{"arch": "uvit", "max_grad_norm": 1.0, "lr_schedule": "step"}
Rows from block 2, named by matrix and row number. Rows with one number belong to one neuron. Each number is 128 + 32 x the weight over its row's rms, rounded and kept within 0 to 255. All counts start at 0. Numbers have three digits each. After the name is the row's rms in percent of the matrix's.
# fc1: MLP up (model.blocks.2.mlp.fc1.weight, 384x192), inputs 0-191
# fc2: MLP down (model.blocks.2.mlp.fc2.weight, 192x384, transposed), outputs 0-191
fc1.246 100:156055100136147159084159133099120150162137139075113124071137116124096082121089126145107170155128142136177131132167152114151139089111085089119113095117162110123119023116158086153147167135128155089126135151111161051149111151123069180168105151111146154144078155127166170165127067136191107106078078100140169126086079137074150133121112144181108208149118126182117145141136152116116087098166084152059165148079091122132170153113169212172178135162162131099093153105092097125128153119087096176094114098166100177120147106110124133141106132078167175112145140129152093170146155083120132125
fc2.246 076:121144148133098096161127141158076102151116077195155124163073123130163167106149133114140075116146119120076115115096102147094088130153175204136165163133122127090163182136093168102145118112114095185145106131150084153069185086143136092099194124156107115111154086102121078120133157099090125135154155144102122153217171110167103118158115108089138075082108143083160106133111108141188172143097166111167101080156158154132088157147141060090087145092128161169169100134162158112154120141190170040120101171100163087122087160130118107106131097176104066095135104126118146111124080182140097149
fc1.249 123:157100111148097129116124117110116083122186070084148137144166130126129146057109130119100126147187112101096108137120091198137123089136162093162178072168149152047136080194137108137211175118122137136109104143173077186163147181171128178169074126158138077139111086092098065106157164131176098138122133098092107141130038149156147150099148162107115114155126091124123123131128137186157134087183110129102122097144197134123144094153117072147095109128142115128099134077167135135131125153085166151176129065137131125159160093107095136079158139140171136135113083129119093157080147052135175120
fc2.249 070:156086108172167141176103087147085108179141137131127122112089065137094080087106113140091149165165086096044059111138120142154161116171092111095130091172163059118112132184121153150202163149113112158119157125145130157116115139153112142102168140148186125135127118102207179128162149159125118138133149100110102163065153150093075107153110094122198095127089120132161094144134161125154057098122112107130040124135161161096134118110135103072155103115184113112128153185130152199117166132199150141069141139121128158156133126127066101086128171140123138087153107089127118097084152071129091126
fc1.252 122:106141119147128153058141111159171067157112124138169146160150139148101109104098095138157146151087055132162105121172128058074108223083117137132201112166113157145150180134189116129185150184089146123158078083070121202108116217168112169136123179147117089162143074117153123101126090063106083174073123114135085120104115148148072094144126099142123147114086095108138120084142147082127143133080131175144149098118133159138097116174106177093117148152126170126137088149131115111147186105103158097175120143132131186138078143092148125095087110117143095130122128183134121128101129165108169100
fc2.252 109:160178169179152150140163161121121135151147219120138130113110141107164147143089128101123085087147114147157148131161153145131098112170135124176119134109055127120076093117170070116127066155176085143089137172104140154159141111068130071122104137056106153120093149115131132146170079126154184138112127069089145130147137140173119129135151064159148175139082083114095135127115078122163159112106151092088088105195145160156108175111160137079123197092081077141135112125153126177089085118138189135122140154113152207133107092146146163134119037128104128109093149170118147126110158180206128131
fc1.253 084:100076134195097071118096167159107171135108152169127100125157168138118178134088140098172132150066154154071079149100055119120111094073098191117146152182062048137128105109105138186134110080133124124136128084135141069149158149107122123113099111160181126101121138150129087162139107159120163140093122188168181142121117140160154144153144073136146182130141125160102121135095135103163095208112146196133126124206133129131159090100128123116173104149093123118138084138158178080111126130119146205159095104081149044101139125163135113081117162156126151148172106111103155057117120142115119101
fc2.253 100:131139073110146158138153101064123057151158101128122162136133126123120064110121129122115090073177134049177177108110207129157144134199167053151111128111199185122121148134123148087164148137130146131140169144103107156132109139132154152141165137084067128137146140132141139132102145058151118119176125076098071139127122107105091106119108168104107085130112156085170126130146133150168166068135124063122116153049138123104074114167120147172099110133189133131140108130091113119119104109113145045069113151159066214165112171143091134162114095108139079113077174142162140150168138162118140128
fc1.254 074:195090167155149152090149131136144076123105131076156120154147109068158091130128114165101131199060172146075186130127148128125136161090152166132149143152060103119100151161141093094118114097076094147140088151091166127119090122171191103180051162128113123104112126115176127135133104172093138106087110137105164181053155104135074133154113115152117119135081210116155102123142122156112119096118117175099159153160165157142177210118030107134149105141147090061118116120085128101151165185132132113099132155155121129136096133186105144121163091153115133123104166096086147112091066114110108126
fc2.254 085:107129131113165118158124126118130158105183122084145148165111107090093117181138106117091120099150125124092124116143176138177143130206139147085102136119211108133150145138132121155104136099113160096151129163195084114112133148144053208102139148136169102115127169114106114145106107066151116146127142154132113056219157109129113134142218158123160136052110100116111132118131142176138108123129088115188102089103123088100075089134212110076150109149136137171150168138138139118128073084118093094176133114080135082151165074059112116088056109111135130095126192146181078115142156148097142137
fc1.255 090:149089152146089128106129171147142120150118167155096083197092138128145092136101137137077146086141132171112143117134080132133157165163120109150152145165106078112119068166063139114151121163113070130152123127116159147138102149087154100156118116089118111095113104132148078047146196103135101113133111137125225136122136059186059094134149099166121119105089135138121135165146162135163107135122124077143134160114131096077150115127158109108103118167140097064119173128085077085209176121097129141133104167144165110140103147171131138031182153128156126162095215095125153121197146139084125069
fc2.255 110:119132141112159151194159099150046135181118133118144096132193098149142120086150070155100109148110101179154130161127249103098086151118156114119092136094158114191129151116153126137116136085120112070131125111099103138138131157135131144134114152110143150170157137081181128180123081138125146204134127120163140095091087183144112153163121128100165169084180146135123105091113065162127146093105073104170170071137177166186134119108115145130196126130093121140120153166138171112093159200172118144124161156079100158095127106124098126169180154074105125084202095127147104099136111109094154171
fc1.256 100:150091121146182148187107120093152061101169092132106068114212089162134116129186125165157159154165058131143148107122126133152153131127124177133150129153100119148088131181156153135160115163134125121105145100169115140103113056179098111132174119145178116114165101121141196162092147128151103160108135143062163110126109109104122084131133178100120091118127148135114081084163080128094128098123121140137105118057097090085097152143146191184148127107092073176115158103191091077136091108132066069117134134161067129153113129166106146092173064160091146186140112137173077142113104149106177164
fc2.256 093:141150114111104147111150095125122188120078165111145146129113176173150131148109099092098058148082109116143170161109096126123153137149154100134090103166148197119119172128101169128127187084144112115123124160086153154169111180127157160187111184125097138110094161126129104082105127117166137142176119101170151149155129149148119178124099088128151152146143086093133136127132096152130110172137141078137109134175135225113177145155093115073163123180184173162150075172142093199168174143197084160036096164142123108147155146144066092109130122164117130129123108056087146129149122063142125062
fc1.257 087:119120097129086101037167039068160122143123165161134101110140136148103146101143097031136086105144171136127134090105103086155153116142138085112150118140123128126160106095187148114211109161102147113122107127170132108140097157134083097117116128135136105131124121157182093143148113137135093130082162136193082159218134153108152147155144136120106145112145085114102255094103110069075135125120150175146124112159170176131091165142167101169063137083137132118178063113109180114114116104129111170196115126130108160162134165095088157124101166139133125147117165122089106120167155154121155128
fc2.257 082:066156098127102123216066150120099148120052134074117192112076092117165100187111135196128164164131104166119141149141153140108159150120112113128133140112116181133117108180089092149116195144078115096161132085091086162139161157135148151141160150127191194158162113152084158094162150102108129105182117115087176161050136091123078074108107171145110168151139144136140037175143131171147175150178118132121129106130124114095148086149144188121142120097134142089123169127142117106208166116138169107076149123115146076075144076123127122170156122138128136127136114150141157120134115163130108191
fc1.258 090:108093095129120119077175151134162167177143074120116250057119115103126153100104156095117111123128128168098123147114136108136106110127150092120168131163174195102168146064124100114106137122155104155141120105090152149116105136166136134174169135177119106094182140092148175141107068166127154098137113082075155129070172114144156119098200157113098160153138158139102103130160088105131157123063107126099097122095199097102115174136110146146153150098091109200165119136176152159053148089098167125128195117120115130108177118104123106120127074150196118137149068127089075141103099095153145167
fc2.258 088:160166173155147122156086164158123091090114203146115093187129169138090069168157155151126145120144117096237119174167132137181120147177141154116103164113113122110131090166160161127141125187109179108150161156142068163152119091105130124090101132160187164144109094132105096112117175106108121177162143194183148139158104084169138112176144055142162086120140101128159195097133135091129111172163122113137114130151046127174145087130160111045087145168139115090104095142111123111153133108154098141125073143156128068148110135122088093145110157088089119130126198146178136143106121181109125119
fc1.259 099:080105124065139098149161134134159114131152122120155177080165160128124074119114148207138102059122121130097097104147085154152160166152124097082128122152143064175152179117123109115109098201064102114175154106138092172113155120113120136104148140107108114129122184181090195102144151089070113089167161175151135114135092123098101078104151171158123082140146090148117132164110139084078114154159115098114140163140072133139089148158062104140141119083129140123178092169134143119160076161108047184153147153047152186162163109131148134099098157156100151160151132130079131099133144130081144194
fc2.259 097:114172095121195150130106102135155126145110126137156076104095092170147095147169115097103099140075122132109130164119134090137146100170130129172161109139131144041087136126104206147067064120148179135100072145132080166076129081168189196114165127110115120051084072119146104180127109126098128160130142058135151117156119188113148163148162156150130180150155120088145104087135051115150154115085108074107118109137145106160099114133070139142147142167122136076099065075099102106140153149111134168173130112067124132086106126121106154147231151114140113069105125130129169134139152124098134144
fc1.261 106:120120151120081109082089150192128077119143113148161117139149109144102128115068138086170118091089151137159118117153100130175155157160121118100138147163216143061111099070103122153130132084153161073145140145079153144070106188123148181135132138118102165148152118081152098096114151127106199150133075100134159095119133118166075115094135116111125130171114101149127186151139162134141171114118135112122112122038109168132145077139145128092233194158092167120128091196154170170162145101078126118114114134078160053102145126140110100140142093153114099192124184131169093116095142168155098104
fc2.261 117:102101090098170158137156136089094112123090110127164130034132128188122141110122192157131092098158091085157169146113146116148081063114106102092128096089154212156151113175177176136173103114126119139127125112125107141111155158164150138135086140117154131099137187170096062150091088085155107130149130092129102070144143127106209086137152143125130140136124162088128127158139124202163090176166133112149122077158118146121153162158171146125090100122142109210211128104136090157120080134160124127089146139090156082172100112145096134129075156190106110172117186122126165157136106084155112065
fc1.265 113:136113133136153127160074054163147070111141153117180081103158185093137155135207129142140075119132154162106165102178197136158208161136152189063141109160154126122106119116119105148069148172155119128103090133143152134085093116121102098157101100157090167122145155146129125048200170037120123121100106122183130174067158150125070188136130116141124048135104123094138113098134079137122136095105129090144109104112097107100212113141164136169091154136081133116109148149158171183165096117114138120125098107177126120125124135130119158160139170178074125102117119101146115104103072129130122131
fc2.265 104:066140155151168182121145161095147143142132112142095128068104219178138108092164161158149163123048114122166108133144120101103136139116145119096091136108108080129152097131161088154147126131054143130132123113148074119155185125095173128131086192105165067144168082074120156169096129157142127115090075116085055171131111109104192111137144149103140141043104123112151090139137127167209144108147102091112190143120122084131158095160138192132114191134144076099157113103109097140143116105143179141130165127054164105193093072119096088112132161141145075156120125101137121120097147113122131152
fc1.266 089:102111144126140113149132123091080129124085163184171071140126117158145170154160174201136097109134141137186143132128126149169144159090171167095138091115144056065166077131125101115108140151093115116154121117115122090175160141156144184105085166082133160119089103200131054139136097114108116082113110147166107180196129138199117066172120090125160154152122029091129098108205142149101160134139098138109140101098147078117132108162124173135149125141126081120125156118093106105112118154131134083173051099151125127117104146105055153125181139169153109154109136176119160099131184112084084136
fc2.266 080:145135158102134178113118155155101125085115069088074183128098104110161044098135106111154162118144123088099131109117118067108094141116125106183151146125102136163135176178081123097174119136136199150106151147122148137106108164104143124122167067101091108103153134101114137118131114108125163145118161105110144043122119140048110158125174103105085160107128145173094204137065091177121121150112158094153116150152123142151103186122174046131074157100124173098149086123189121189138157087128089151067160135070183123096086121113214140089089123110100161117143130129110092122124076135155152113
fc1.268 089:149096068169161118093122079110146111196128126138129125147136145140146133189143154177092154166158107189119033109116139099100124093122134135116144089156173110227167186141138158123144148120181113182113129166113122204123167144121075132098105099061148142077117155141112156159084121114100139140161145085109166196114112121128109102164109105186156123129078129107131104103132105168166141149143071169139103131141147083144127083148127137132099124150148135166116125063137054112098166109097042125134125172125153098103095133195075185058096119127097121105109180144148145126170159124086126147
fc2.268 078:091079199104103142132152118131140192034172136126118131118092105113119087115139113144166115140161146078115141123126103137135077206125095117105148161090098120098076098087075121134073149146112183139125137091177118080128091085083166109112094133186140090137128094103128146120159134144136103120155126198139092088136163109143127159156121115135093159058160153142106138151106141109123106086080172152129088120158139148118115150089181133162141167106145081054121145137102136079132130145146147142154150062130128173099134099051160117166140161070189141096140074158099164066124045174170159161
fc1.270 165:136149123132097146100090074145140078122141114067120126127188109091165124123139110158127172125196163142175164133095140129136147129140104095099143196164129139063125119159134122097157199160136143093149131066173174171095151156184136182110131163111056119237116127102136096107154147163129105116130115091069102087154093180097108156100120126136118117109131086119102146111132086182133112071143044128129089098092184123114150140155086098159125139133214088165110197139096083160167127135095069131147131136134131151130159115091112140095115113099133144070119150082137119212088143140127143154
fc2.270 155:133149135145097152109177091084139113149106102147045127120112057101134103186175124142175076162117145129166190182140164082106170122129084184186131132124085097123144121188130123095092161172097114156078151147175133202131135129180163090132128131102070125142118153135060096150209076117069111210125132114071126134113103121136162140140099136091156146116179202152154139118143140191101074107118126156115118100092138068146122088079163144131147175126160119144111123109111117133115103140107175120138123143150158157114132099039136143129151069109181074136166135132141160139164153142137121150
fc1.271 098:094130148103087100132125157157130151137146180150136106064064131135161187176163167104133113143131075075159125087124138169115149128186139167090136128132108103119141166183108132128134081163182105110123134117091143113135125129109044114131096073121072138092137141178169043143122188117103132104148085067145112063138124184151150094180133130142150124105034153145074104131132116132097127181119155104152084144118152127095168111100158190164148127179146130066162151138077138110090145132133154133178062146163176149132108170136094099089120107189178179158103149155101144114126126141081094095
fc2.271 082:154111132154080162142129103092154058049135044191151136158202113160035081142134107155126140141151185131125163124136141140131108153140183117119071165120159114150124094109086127087153157153119200086146103163139170127128126144147144081150189164144183134165132146066080168145147152190149120170140155143144170135083105073134079134152107091112065059156161100157152099148128135162185089092094100173141120147128065140124129103157127125096136124128139101145114108085100149077107106125161114158105130089122150137189097103129179122142163201120128132120110125162120133121118092110092185102
fc1.272 100:083101130124101124124152153149092125130131146182081128137129093114166133115086134104153135122150128136126165135081079156160120078136068155139159143137142170126113124120121101100171123114049136153064088135095074089186179192122134140081109168116104069128115106183045128148069131152157134119167123130081135113114128149118118098164150104151112132093154209147051151131111172147095155134169054092097134104095128149154138146172084131013184070143188138148137167142169169097098188169108081133101138160111109093160125143088101153105128100106124123125153167141116151129142190137136169141
fc2.272 110:093215128144125119156133118124101132086140071097070111103132156153137067123122144094164178132149086095096149131126090183100147182118167135118073097171185096187140114131153162141132175078096101098151132083108097099100135080096136072075152153126127193125159142109141112139109165143094124141138084102074132117174117141099207147121049170063101138073127066133137069121124135095205109122129141126121158162110133097083097105061079151210136169138106162138117111104121111140176125106177144122142119163116165158129114113162126076132128123143120120150081102141102132148057126165139127076
fc1.277 102:103160156164167131140066167179149140102117124129150094073104150076090164084111161116141219170076057130120128166132170139133122136140075145159143128151135119054111116180160153070212113103134141112169123169166107110164095152105090101155166145161160072178113100148102103134133080114147129127156069162079152140127111123115131105111161076106118141126107147139111133162105140151190105153112106130101233105126092121108143109142127130098090132090090193178130107092090105108147084105135078117157142093150087186067110145113114118105107126129147175105090151086103144099107184134174144186
fc2.277 105:136164222111134144123177123156133121152150142095061139220175095146166100189160132179189091086122135113102121112120157138201102118137141160078168092146100057131157071091103137105118141145087150117119112155087137164102141149133193119106113155109111176150110134110056114099089131126172098086124124122158096089101111153091172132137123191121144096115150120099168149160154080098110156127126104101130144094109163111171118048119118198124174098159144062117102098110077114116120127117177170142158148134087115129092172099118161176153170130086137127154159119080173137113177093099117091082
fc1.278 104:079120158151107129136175147096128162255096204119138072159086097106131083129156115108127089145141139131110130074120174117096174206156129076159112143162154080104165155133112157107123112113075108133114142107111131120082119138123115093158140138077074124132107099165135132097158172159135171067144112176176179132110108197117114120172136099160131096165096126092129123141115157098090095135137089074178156098120124138183112077074154109096075139137126095099142168073119108067161118117111114150179071118157159117191081145156151134152150145141175157109103184135117150121158116159065134098
fc2.278 101:123117128105162176123102112141104111098104132150172108136176084198155068140177125094117128119122126128162141166187151098103107097182108150128110167119156013123046078130118148082110096173131150108141065146167113130123139160167170155092146097089174161073125120088171155100074138099086081171206137136170182149139121101119133169185127160135106157100135133190113155192132017130162160166093153066137143152132108117140138089149152129117118099107104089110106082150125142157106149134134127092105131166113129123087117091155167118103179130135091146120110180136129147082131144143087135145
fc1.279 084:129121127139098057154093179198127095101108126064072173156138122087108152148109163125187118134107156090159169140097101180194102135113112147083116121067078133162145111095114106129094142117153141067101094167108133090129093167103153129129184103110171064147184072153197073115083127160099122167131104165104084170147131179135129164143155096152077146157113111097160124186125128185067164150119148040105134125183130162186140173140143139118180158148120128138145124157070128148111102091111144115132151146106089163122083075117162134168113097125121131155133095142152073151110126149158129073
fc2.279 089:164075141121147121117140097123155081142136147157173065147096135177199116111121031094137133113132079133079119118102195143053138112165084126128073128123163096192169138159126188147139180079127118140152119046154072115159177078092101108192169126139122164075137145164171138122065096109103209160109097087128097153113124128107135122130149125185159128079093141144111146126146138156101153194088156143155211154127145104133158080126095139114096161169117111174089143163142111099128145140129159121147186140130106131088174145100141146115081126142152100099177135159151112125117154110127149168
fc1.280 109:123119091119155064184115160075076149135127132061127144074159133181109167133113132121149168147192144109094151105132117155115075122113133058132066083118151151145171121096077082153105156143108130116095176117120121101167102129145144144173156093132113195103099117133138158138075185088160061144164104173102140097145127167145104127118152112128152136120126141094144156081110142182153152113162086087170146082123072168154074098135135116164220117099103109148163200110175127088085114161116175124124176117107173201091119090092140110128127086129117106133132087149109072120158081076118147183
fc2.280 103:134176128140167145168140136077109108107178124112118154128121128092100144100129111096132134202150147129126139127162124079158083149178097139166111066114137093134152079081070151185133167166126032167171154126084142147208117119145063136146135086133171085129102116134139163147116198140048116145128147107179113123093122116149133128053123107100118142155092113173100083120171145104154061145111145098118184119065084195106083115144068139163104099124155141131189190153113107114133092128129132130120127166094132127169108054134095140124138136102172132168134081185158088119136106100095144173
fc1.281 097:111108078197169143073097123125135128112167107130156115130146111156155127178093109146098134099166104126176157155159169141181146186153145076081149159210133092050128113126134061094116175098166120153084122104102175151080093128131104167149107098095055132098094141122082176094129144074156150169139095142125140081120082141177085134084091128130054152138100139117125164106153169162163177078185103137107072115114152141168090103102145120100175099156116190199087096139104149113169147141119152146167114136147120180045118141120131110120168126071111097123154127104132103119097116129157131154
fc2.281 080:135125121101073180144156112139147092102160100120095146122118122128144118110114109138131102162125182087103073117160041190089079077091119178179159137117092157157124120114159160170170167180093137169115101123160132196137164156148122139138187139167211159174154119138171088149138092155054119119082101075141172135147053170075144133054153140068154072148080116106152137115166115138117082126082150162142153130102141141114176110134145141133151088122140163102112176137121095156148112092145140126129093084093147062137155087118137119097129107169173158128087080141134196103145086131110116094
fc1.284 099:124170126092137095094075096119099132122131139141085121159111055126090127141147132168080134102110125127116177171137129099151149029102141072165138103082114091108129180133127165147139170136121198098128138133114097132089095139059099155147161128130139090139146104089166138152150102134126120053165151082140107155149103108205155135137136103168155124157176106132148119137163094099093149204178132128123128166147178159186127127165095105115027144144054110093161174097082104136129173131175132169164116117140104075158124135155176115117042144113174147168095164163147133113102099086127170116
fc2.284 081:137109190167149136151187098115157127146119140106161103085101189131136143126114153126157101107123132134107088129110130155121091181196086194146115131170115154176160101118151129093145063155107092189178124131158151121155166134159169121124123137120113160100097108174125080113124155122120125182159056187087171087115161149059132119113095134121087133130145149128135104086094146146117127046095116159195121087147088134112154155104151086209215134124202139157137060131138143132106066153091129089048164119133138196134111078092094127103177130091099117091134116103124121174137147134100118128
fc1.285 088:095120095131074146123180137085139134149120191174117147141165090133071092171111123147146126143192141118094145093142119159120104052119158177109114083155110066207164149179147193152194145087119090118150148139090099074120125094117157080112129113147200121072149139140159115150099088144099136098145122093126232181206098069097131147176125118138142178082107111121177085068103118122151168144151143158091112106108113119118091109121108162164152147110057188117115099123116108084116106115102125143144161109118098137140094130175148140099124133099160098183145137144165160171184133125132137107
fc2.285 089:142112133090165114147076122184141118115154132122118104179081102135121176098108155103154110096126105122126077169132108111151099199110057125125169160134097173090126080087119112164065102156123150204047123157154147163156143157155098131132143175080104089134105112160144131121202130166172165177154139154110106038058151175168144123103137097133151097168159166118104122158102146115103118145132106146167092114145123136205134131153143138150111116152170103067106167102093140153051172152153188187149093148107135090096197117124080123127139100138142189111124170129103149087092120104111125165
fc1.288 086:130156154124121140118127147106136092121132111125185073178066139162134098133134133111124151109107100153131160085113092074105121133110148128126111116123069122148178100154121144184108065166148146119145100155063128086073087083143117114090152136141143099089113147137147139177154105160154079151187112130197139136106146157214113080196176108132101124064106162119114127118165162083151148082140165139106148167152122198016140133141152140170123166102194089122107125126132109129175182113073065153090131139078095145168145158125182088123140063103157128089105143113134134140192131085104161105
fc2.288 097:112082106123146155164135119136122169152174144073062164145171090079130126118163123127140126091124113165124117094147141125154129141151113125125143095101142065077119109108116110138136153079166077101145141082132138138236134155138180099214057163076146119172138123111126099091108166136110082119165158125135166097158121106059094142104150160064135100140174109139087067105084109103133115163164147133156079146172197123135145116076113145157141109104100136127143137202097112142087126172115149132138114100164230075126097101172121147140165154120088110129159217125133130155162174112162104120
fc1.289 113:153110091113067139109163141126065102087085180129106128140163153166148121147139131127137129100155074120162152160161096040194165142082179148150167159125124162113145105127133134172120141165156123121084112196146110126108181146134138121132101156161109110109132110083121085109173166199157142072103145147099090156110079060142101142083171133131110121052116145117132128071158132075121133148082123090164137095124173169135145148179131206181127132163099195128182171120103166136118131109081121117109164169119077126172100087146139098162175152143119110132127086141097107131119058114041159116
fc2.289 124:161147112158123125130120156132060127124150138111134118190141208135214159164152090161133121068182103106106111116083124074203090179143166175110097155111107127119088138172124102131060122129175151128035198160158170129153100157124084122094140159110097131106144160100133124130073125126136109135108076111077106104151154152136138141134167144122183133157109174154169091118099112157082115094110118117063126175191200104080173098113127116095152169156098125167136143159106104080141144124140122167122178125116149207177151128162091105123099088156120187117122145108143177146150117100128117169
fc1.290 106:131169155142119149136129220141104120134129116091069182085110123146150089082097088116135170121124116149146151102111085129140115160144219075118112163088100130078162129153143155076102084183117120059121122073126142133169124164165171115147187145183116120158107096120128122117108148179136141162150138121059086094115118170110161143083148135107127113135104160142110145133167106138123147156152108088132139071072174126120147151158146190058149095156110081111144140142188145120104143194153176123087135136090089124124104110121128043132119147108145112192140164155068088208053175122127129122
fc2.290 104:139117153106154144151106090123097193087217142108160079136176151089092095140170159158146137157124059169138108159157125114114171170129117092158154136118185118107046153114064097157079138143123149206145072143141159099142125119145153134097058078131147144134120084094102168133164160123144121126132112196102112167116131124131120142161125093102125127150143140116113096115031075130130167097085148119119113151142125149141158160090161073163140180109121187111098123114129113160170115093178127164152134106133192112138148172125127112095132112110119124090106045082147171073105029147131123163
fc1.292 096:148129156073105148092135077113220095152116142118199108129148124106149176155177152138148151129186122159131083169157168172097150134144105158145130124150150150154126158157089112187156047168149113110119138131168073145093163118160148114114134118130125113040138139130183136122097159116167129134106098102066095184123132095108089122132157147109090128113129125106129099076093064160148110123196128168150096093107124078131133098145113098147107121068126124102127132081083097114050129139119099139167162097121173104104128154191139217082173106191115142124150120127136155058169145156095141059
fc2.292 083:098082175141179142157125155135078182075157131122073101084100159118085075114124156108133131150109095088127085130105142100147049166126126111097152150132166039116133066165209110072065130174173128146110146111101141112186126109080152134087093107096125117131123095094120132101155190159095154166154125137077126121118085086126153076134151166087169140158166188137095143130127123079151143098095119128130150157086137129055124181151171167197113158110133156145091185083134100135112166088138139169170111164108134109155121130104156128106105187107138111118114114180124120101076076103105090164
fc1.295 092:079119152132067128115136143078117145166116125105113183090126137159144136149104120139203138068161138174111139153103067169189076097184118126068092182120174104114083166158110129058108099102138113143150119122123100156119072114154164100188092176121132150138119181132146111115105168129154196203121146191130189170111131103172125141134108100144150097167152098150126143149152162082066128137087088098102096145107079090111119123083133081154187150099111117089114121141081123089106050106139110112215099132110128150155132153139182191130137113142136130143163188143142108130122175092103115114
fc2.295 084:142185149174109174077132111168146105079102089156104139121166120129113066097120139135052088137136143144146058105136130077101171111162132127052148104142104082154149158145142120179129079093124061172162135130125109120126161171087067139137107127179134146111111162140163160136076135096124098072187140121129099164184126128101094139122150163098113160121092149159077125122179122112150147205162108128119104154178155189150148095133088149101080166136151175142116160114176125133136156146093195169178136093190064125085131096132118103184140117087124171201073102163116127123102117149127120167
fc1.296 091:176127151152104161099136109141131135114075113140167142083198111088131149087137112149164102165162120085092129098101097101102104141163140095107116170086132097122136129105103131136113123120081091133117101183145130080182135124134177119111171101108129145083122115146149147143119126093121159155169143103142170125127154135153155099098083152091118144089132069126125044058085223193184119111079136112130122126143181104134170066058120133142144125201133041103139148199087063148071164156050123168178146141096133093098146150164096156130109137165114115202161137126164134088133135120134125119
fc2.296 078:064053101095119083198092151108101120148160131113085106163041130156120104157127059154126134090120167138136061158164206109165161158150157172160127095170148148160125105160137159158123140151150170123156126095085096140127168116125050138134092145149137092125153126097130092115075098133171116105106139122131162136135198133127140198100134133120126152152125152141159191146111067143058153166150126097126100163128107132113108116168164138067104114094138168107169147114165145141142071078170155107109122146140087067199156117066132116086185122116159149072113147121114168128165159125093085135
fc1.297 107:086172125050132124172082161096157137142094064109143172096134172161169067108141104204092074108130129120084133116130111121130103129168108164090142086134171139172084145142100130131084069127180116146145144120198120152124063155118155095051180136152084195077099131121150157152194193136137149108101104134123147100153090138078111129132139181161156159130172135132133105134075112111111169069132095118104105174118145137157089129176086109071171081100123128105177135135083123134156143177089129143112175138106188113103148131143191124104142141096128122216163129145114151138116131110100158124
fc2.297 113:136113057160106095072178073179095166157114173119114136187168161131108221144155128151163121151127157094121156115135099186157146110157135033176122125152175135134199137105155151127147147142073108111120106160128151094156134084125141117188112108125146083120158182178103122073130101140161134118160176163155081164123171126191178144132138099198134122113105125137138091101067122144120104178098116112136117049130168098125100103144177112157132144138087119132139091175137155124110112099198122086113148113073147133167110120108105056131108130155099092111127163100142161141094154161146114052
fc1.298 100:118083107136172217056113144067114101165067123105122152157148176074105139134115127142097120092176120137130142080195135105144134190123185149159147168148074125136128198113108159157142147182133163161113133114120108097133144062175089136184133132118147160137073113131146105199192125093134089093105142066123177097150122107134134102125136070121144172141121124129162114111139117107140156169158108196124109096105102090151084155095087084152106119133122106123149106118055107073089133112118086079181141204143139102127123157146157106123078127149119162118129136128199155121115085151058112086
fc2.298 081:126168163115125058128156106120142136080227090186159084097095085159130150124180130098173123137081144162156114155151138123138125080088130070141159072154163134077148080154126096089108123115138100088124106135185084091101089188170088145100127083096133125117100121110105113145057167147181162142109163201142132192093179150084177139137145167147123102175129140115135124107090144162148076101130116102099144192085114149103161100129166144078148131116126196133124133114159145156123102146092186149110159061120110130096189097096151171154084116164155148111107129146048122135135130137151127158
fc1.299 080:079094125108109118149176105093126112079085111161093174055082106167116168136163131094098133127048110116118140118100183084104175150165166158095107087167111184128142131079125122143178143135182104171118151163170168120150090136137066094145152070149145112175145092196132093164050123145131141155075161156147151109100158131111111107148114095157104103099149122176185148127100111154138133174104160170137093095114154133140070151133140175160120183105141069150117118169094176121042151142166155116125136141133087122082114157173109156186130180128151155095076160127185111104140095153120091108
fc2.299 078:190136126161172163133109158159137136159170097109108132145163137081149083071117100148161114096208183136096127114131072164148088127060117111128160132178155084152105176144135163106123097113092143091129039088110073088079137139161119151139115138117152128122170119050123183108168087204102167133138149097083084141145092123147103123175139143096146109108124160131068095125145144126105176177124119105177121164124106165101189109132091090161137127169100176157146134124144077150195134144125113130150139080113143101140096103098143131119096069145146063163186154040131106140123142101185135132
fc1.300 092:130141142104142119090152124163158087097128117169168130140100130172124104090178119171091139109101119140149126145150170144097142148089157171171116067083133071151156143155109176152159088192099112090099112126083097153099052157097124088157166142170081173058140141125153151161090178108141127146139104125116114138132125059109116118095192102121117150135117136111051099118202114077145167106102135122132121086145047096112127140123163168102153141110050123119142130198138173059145087094151173140152107148184111125166111128113087118129102148176099188090125128128182143139178190100115187129
fc2.300 079:135088151138112117183078122128142088176143118098064137126175125116127120112104180128163144150131136108108152122167059099143161115122120094053174201126133128111109112109125111082072109113157135150182147182155194156157138115190098142122167108091190110144163142139142200094189065106103144131114164140152117176129136161169082136121131184113139104132112106122141130154064123131149048154179114142174090158103170134123134120120084089143052141120132076138103156064119088165152140171069147103107114097106188082110106115157138156124159157127135089170158184127101084129111070155134076118
fc1.301 103:068165172106122122178112122055074153151105108128115088153115144142147156160174126176143075137108084120143210129131135103137112121163155168086107240156140078104159189119098144082130181111148086107143094100130137146177116148112104094103156185165111099131134079168150159117127135152123161122209153124149175118046086156155121116136151082133134113148058097119114163109161072116122120171062108110158110117122159101169157082128179132147095165142122085115142136125076119114115098149130145131130106130150185154144143116094075156129129176192170120109093157171133145128117097108089140053
fc2.301 096:113085159090153099158183132123135089106092092105071089155138117133138123136184168172157079134137144114143140112158100122126126161123111140067085059135122083099134056139136118105178135098124166070102134156213150153150151124076112138131099039090139188111100084099146109117085143104100166149148135126156122132134143128145105152191124138155093168113147113111085173105090085109116064146130145095142153164114121122112167096115150106022089124153135082115192102127176125184150136122129138117190106076159121134085098062133138111123108116052166128107085155137117062109123185143107134165
fc1.303 096:119068128099143154137151120113099124134122154112183079123175155045147139152213085135161082125137164168135156098194193153140157153125128127164110103160135111109090160175149160117122136159187134090074134102181129108145108128159136074129068095120147159106140106174179115099117142105141123107150078178119136156095167115110152144177106162122120156148160141052182173122111104145125115085151152154181113088100119165125153108140120130161086083083091133142128142061098098125141140130140097136142157106089108056115098104158223205087118141158043095154078160131142136102103098127118129104
fc2.303 102:161136105136093113142140103124113152161159111174113147112048123114128149139088144150139162115122141158179134173156127131148123098168172100127144152146173133121146087153149064160123100150116080100130119122100143139158078097087163154132118145166129107137106083103134162131153149119086135065166189133185110121116101114169035128147143077031140063080058123204129103101157081087143151137079067103117179136104118132142131112106197113122066141136072147103132081121119115096168095113108129131169074094139140187131140138145082075112175074142138165116188126135101129151135124122171196180